A small contrastive image-text model, trained from scratch.
Model: encoder norm batchnorm, encoder activation relu, encoder depths [3, 6, 6], encoder widths [256, 384, 576], text encoder width 320, text encoder layers 10, text encoder norm layernorm_no_bias.
Data: trained on patchworks of several textures, 36250 training examples.
Rows from block 6 of the text encoder of a small contrastive image-text model, named by matrix and row number. Rows with one number belong to one neuron. Each number is 128 + 32 x the weight over its row's rms, rounded and kept within 0 to 255. All counts start at 0. Numbers have three digits each.
After each neuron's rows are labels from the 100 texts, of 14976, where the neuron reaches its highest value: "fires on" is the input token at the peak. Only what is clearly more common there than usual is listed. The data: patchworks of several textures.
# fc1: MLP up (text_encoder.blocks.6.mlp.fc1.weight, 1280x320), inputs 128-191
# fc2: MLP down (text_encoder.blocks.6.mlp.fc2.weight, 320x1280, transposed), outputs 128-191

fc1.106:093171128128128097128203100128128128080147096143103065154128186128087128088153128175128128128068128128128104159128128157133103128100128090128089128068128190128128128111072128128128128216057128
fc2.106:140130188119128119109030115096128127136174128082137128059128161149148107186128118103101108196131050128128128103119128128128128128151104112128167128119114128081046125128128128093128128128095149
fires on: "scaly"

fc1.89:128128128128059193105214181128088128128128128128128128117138128128101128128128173119128128158059133032128128128128053128039144128128128128055128128128128128187128067168128128128082128192173145
fc2.89:163080128040128153128189192140111106086128128128128128076103085128128128128195128128178154128147128128128128141068128183052128128128128128124135073172103132168128130072192128134212128128128125
fires on: "plaid"

fc1.332:091128195076128128173100128128101128128128128110128065128068128128128128128128128186208128084175128165128096128158039068128128147128093128128128128128128190128128128128128131128110128124054135
fc2.332:128128128133110035128072109128128128128128128128128128128128134128099128161128165128118128181128128128128160128014077128128083128144128128128156052143087128099128128155079168128097166108128128
fires on: "scaly"

fc1.756:128128159128128128128178128165128128075158128165128096077128086128127056174215128128128128154128078151164118128102128067128128198078202128128109142165128128128196128128128137098128175198128128
fc2.756:130128062171058097169128128128128128147098128088172128128128128104218128128128128057094077150128150059142128128162130128128128141103041156128128128128157097041159119128139168128128128128128092
fires on: "checkered"

fc1.186:170128128181128128133205128105128128182163097054171119128128128202128128169128160128128128159101182128128128157079128155107150128128154128146128131100128176109128128188128094128128103128071175
fc2.186:123031128081117123081128166128128128119128128128128171108172128128128083128128128128128128128188030128128128128190152128128142117128118128113187176128121128132137072128128119128128117186150128
fires on: "checkered"; ":"

fc1.548:088186101128128063171155097140128128128128128128128085128133128121128129128128128182128183128190128099133128149128170093161128128079128131128128128104188128128128128125078128149128128057179128
fc2.548:036064128128097147108128128128128202128128128128179128096128128142134075128106128092128128151194072128128128153133128091128128128128093128118159128161094083089123100128145128128128169179182115
fires on: "camouflage"

fc1.425:128128128128128075196088126128176128096128128119124128176128128125144206128128128128192128156128169128107128113154128128103128128128051128128128128128161181128128104185128128128201128153128128
fc2.425:102151093128129128128066128093128114128110121128134128128128128163087086128128173156101129171128128152171159106051052128128115119128089128128141059128128090128082128119128145132059178084128128
fires on: "scaly"

fc1.219:199080187128128128128107204236173171090128128079139128128128128128128128139128128167128128128128184128128128047078128128128158128176150128116063076128128046128147128163100128090128128128080078
fc2.219:063128068049123128147128128187128128173128128128128079115128173128128104128128128128128128163128023203128095128128128128128128128128094128128186128164128135128128128128128128208193128128128065
fires on: "rays"

fc1.10:128128085128128073139128153155128128128128128128114128128128128166128128097128128128074128157128042128128066068128053128147129097067128128128128100158153128131104128128172128128067128164128128
fc2.10:166051135165128128128128093193107128164172128078182124128128128107124128122128128060128119109128192128177128128128128128128128128093128128107140131128031128128182114128147209128128136148043112
fires on: "checkered"

fc1.424:090128128155128128128128130163128128180097128177191128111096128176144128160187096170165128128128171162128128063128056128128182128128128059121072072128143176128094128161028128128128128128121128
fc2.424:115128128128128131163104123128128108111128154119159128133181101128103128157128204176128128160128128188198183103128128082130128128128065128128155128128074128112128179170133128154077128083097128
fires on: "wood"

fc1.676:128128057128128193139128160128128128172188170128128128128128128070094094128097162128128143103111128128089128128079128128107128128139093128128073091128128128119071073128206128128104171128128128
fc2.676:150074136128128128128198197096108128115128128175080128089128104088128086128202187088179163128148166128128181150088053175074128159128128128142135088122089134128095109128204137126175176128128112
fires on: "plaid"

fc1.592:124128128089112114128111128128128128078128191173102127128065128244128080128128100128176209128128152128128128084128128128128128105128128128128171060123117105128128068128087128128128128117101128
fc2.592:128128193128178212128128128153128171062128131128138128128160128128128066128128149106128128128128077130128128162128128086128128179128066128128106135128107128128128128146188153068128139193128128
fires on: "camouflage"

fc1.579:128128128128160145128079153128128128187128184128162128156128128162097128106136128188128128128210159128166128126128100128014162156128189130128106123169067153128181128128128128086207128128137139
fc2.579:128140225200060110092158128149102128128128115192128079035128149128128128128101128118043106175104128135178128128107128068128230140128128128102128211135099084164128134128094128128204128152062170
fires on: "dotted"

fc1.517:128128128096128128128081100128128128128137067128066128077053086150128103128128128128213110128128128128128128128079128128155089162128128067164128061128128128128128150164051146128111128128058150
fc2.517:128128109128128128128128102128156111104128130128128083144128101128128128170128135108128128128136128147128115128128090171128128178126036128128128128128128128077128128127124128128128128095128128
fires on: "wood"

fc1.455:128128128110228073128071128172128110097161102106094128137128094128128082082128062128128128173212128128073104094128050155162041128128004044128128128169128153108128128128078128128150055128189128
fc2.455:190150163208128128154128103115133055128128128128128128135128128124114045127128128128074077144128167128093181191078076044128128163078080189107160130128128128157155128128128038128068128074128128
fires on: "wood"

fc1.486:128160128128179128105128088088141128128104128128128087128128104096128153147128128149096184114194128109166163128128128128170047183029112128074128073128128128128128066128128128128128128129164128
fc2.486:128128128128118128128155057140124114128176089044128097128114173128180009140128128149128160158213128118128128161072128128105128155128128170128128128128128128081151128128128158042128128134167128
fires on: "speckled"

fc1.571:128219157128104081098128128128072156128113069134128113091134128128128128052150150128154128142128128150113128128185108104084128139128128128147128047128128128128128108128143201128210164163137128
fc2.571:119142128128128036128128122128128128118124128128128128126128128128128142163128173128128140128128101114128103100041128138093128128128128083128142128128128128128128075113128128118128128167060128
fires on: "scaly"

fc1.377:128151128128113159128085165083128176128128128128128128128074128128188128128128128159097128128128128049087128171095128128072224128114068095184152099153128081166128064128064128159095151128156090
fc2.377:128128128128128128181083128128128083128128128128128128128128128128128128128128171128128140225128140201128075083128128097128125128177128128128128128128128128057128128128128100174063169128171128
fires on: "dotted"

fc1.113:166189128168128090128128128128128128128106128128128128128030128157128155075150128128101128128128128128128188105128128128158128177169177170117207128128128197060128121128185128128128128128211144
fc2.113:044128165096189221094122134128128151086128117128093131128162128128128062128164166128134127110172128128128146141128128128178128211128058128128128128128090134128128074128172128085128109174128128
fires on: "camouflage"

fc1.654:128128128169229128128128128128090128182159128091128128128128128161128128114128120128187128128128128128118128128060128159152158161143066084178128128128128128128128191128029128094128080128143128
fc2.654:128150128221193118128128128128128108083186180128128128128167128128102128156152122128157108128125128128128141119128136128132101201155050128128128125113062128118116128107096035128099128092119144
fires on: "wood"

fc1.46:128128128128128112128171128107079109155113164128128128159111060088128083128128128128128084134079128128198128145128128085111128181128128128128128132128088128120103128156128128128212128164128128
fc2.46:143128255179112128100128153175108128175128109223128092091128128128128133153133214074128128170082089128066096128128128128128151128128128128088154185128096128128154128128076128100191161128098128
fires on: "dotted"

fc1.372:092185128128084128154128188128074100092128168060128145061128098128128128128118128128128158128174128128128196119128102128065164128128128128179128212128076128161128101128128128128212096128075124
fc2.372:128128230128096128108196165128083120191128128128128102128128137151098101128128128082128128128128076128128128167047151128029128128128128128091164239128104151128176136128078128128199194143128128
fires on: "dotted"

fc1.79:128128099128128183128105128128128184128128128149128128128128104128117102128162128128092128121200128128136128128057128128128091152218158128128128128116128128128059062128128128147128128128118106
fc2.79:128086128128105128128205217128111123107152128170065128071128128128167073128198195128178179123128153128094188164128128128079128150128128144128128076128079131128118128107199110105180200128176159
fires on: "plaid"

fc1.567:114203209128125100128128128128128128176117128130100161175097139203153137128128084178128128128128128190128128128055072163146153128203160083099050200096103128203128128128128076128128195128128128
fc2.567:073096128141115128070128128156128119149113065128128128052128128128181082128128246093128128194128122129096128077064076128128128101095128124128128128152149131077128128128128161128224128128022128
fires on: "dotted"

fc1.675:144180135128128128042163128128128133178187132051077038099132128128128118175128128159128140206128128128128083128128153139128209137190159084079060128128044148128128128114204062128166128080083128
fc2.675:100181069043115128125086128128206128128148128128106103128148153154128147128195128090128128171164124128128114181128128149128122110128128073102064128128092046128097157083128135120152128128128119
fires on: "rays"

fc1.20:128128128128031148087128128128128128128128099078058172128128168085034128113123122128128128128128128128121128128153188042128128126128128130108128128128128190128088128178128093135128128069128128
fc2.20:128128128048128128136128139128116128128128128128128127150114122128176059128145160128128128205126068154095128128128067197063128128099094128164189076146080128128173041139128105128128149128128120
fires on: "plaid"

fc1.628:142128164128128128180128076128187128167128056128079128045122128128128062098128064231128128143128060128187077128128128157128151128183128128128069029128159128094180128171099128128078128075128128
fc2.628:128205078037081219128128128174128104124128128128078078121160128157128176128128128108086129128128100197154141128128086128116105151170126075122137096060108128133128128094066128093128128089133128
fires on: "rays"

fc1.165:128104196128095128082128075072070078161128121073128066128128128128046073116128128070128128128210128128117112073128084128128128128164118146202128216128205128128128077128100128128128128128197128
fc2.165:128128224196128128036153128128128120232128094222128088128128128128183093131197128090128128128126110174128137128148128073097179132099128129068128177129100128128128128128094128128230182128064128
fires on: "dotted"

fc1.469:128128071128128107168162134062128128128152111128156148128125068128093032128155096118128128065072088127109128128063076130163128128087058128066073128091067123124128128076128128128048128175082128
fc2.469:166082128128085106126184151128105100136128097145098085073095069113195058164190128052158128150140141128128127128128089211066128128128104128128112088157099128126128128128189128128186151134128106
fires on: "plaid"

fc1.266:175128128128128093128216128128152083128128128128083128129128128082128128128203140058128128152074128128111128078128128128128091128128128128105128063095128151154191084128128128128062128128128179
fc2.266:169095128128103128128190157191104116128151128128128082088128095123204063158167128128128123156141142128128101160086093180053128139081065128111128128183119148113128128081192128128169149135045101
fires on: "checkered"

fc1.289:145197128115115128171128128155128179200128128117089173128128128124200156128128128128128128083128128128128168140128077128063128091155076149128046058155139128128135197118146128088128128128128122
fc2.289:128128128128128002128082076108142179074177128128128128128128128104122154180184128104128128128156084070153128128062128163128101092128128128128164087109109128072128128128069225128128181128060128
fires on: "scaly"

fc1.150:128128143056128128061128128128178128155128128128128072128096135128128128227128103078128059128128128119135128128128181109128128128128128064128128128165154128128128141128128170128185128089128128
fc2.150:069194080055128200128117128234128109170128128055088128080128163160165128161198128132128128210183128225128128149128128128128128128128128086098128173128128064128128128128071104101128149128128127
fires on: "rays"

fc1.197:172104128146128128128128128128128148225128128128153128122128096128134092128136146128128112168067063128125128128128128206066128150128128128128096052077187128164128145108159127178128051161128128
fc2.197:128128128128063037128128120189101084169142111079162128060128042128128128128138052040091128128128128128128128142128182155128150155128128128128128101198077128059128128128155215128128128128128128
fires on: "checkered"

fc1.515:128128128128128128128100128101128128128128158087173110068080128128128090128128128014146128103128128185059085128128128128064158128080128128074128128158128111128121128128128109109105128174128115
fc2.515:066100128146128146128128128128172128119088069128128101128128128128144026089123049128128159199128125128171156124130201085128128128121032223128143128128072162128128128133176077128090128116102128
fires on: "checkered"

fc1.477:128128056246177107128081128124095155128128128128141128128128128082074128128052128128171060128128067128128128115128128128128061192128113159157128128128128096128128088128083069128128049128180143
fc2.477:130093115128128128144128128164128082128128128128128054128128128089128048165167128128128104102176128091116200128128088082128128110128128165093128128129128128153128087128204148041126128125128128
fires on: "speckled"

fc1.481:091128128128128128128136128128081106128136128066156128192138118128156128089100128173128195094145151128128160128128088128128128158128075151100128128088128166128164190177179128104031128223076096
fc2.481:175082128128128128128185099183128095144136128128128128128128128148128038192128128090077128128128113126128129170128095100056128128071080141128158128177163128128192087128182128101128128128128101
fires on: "checkered"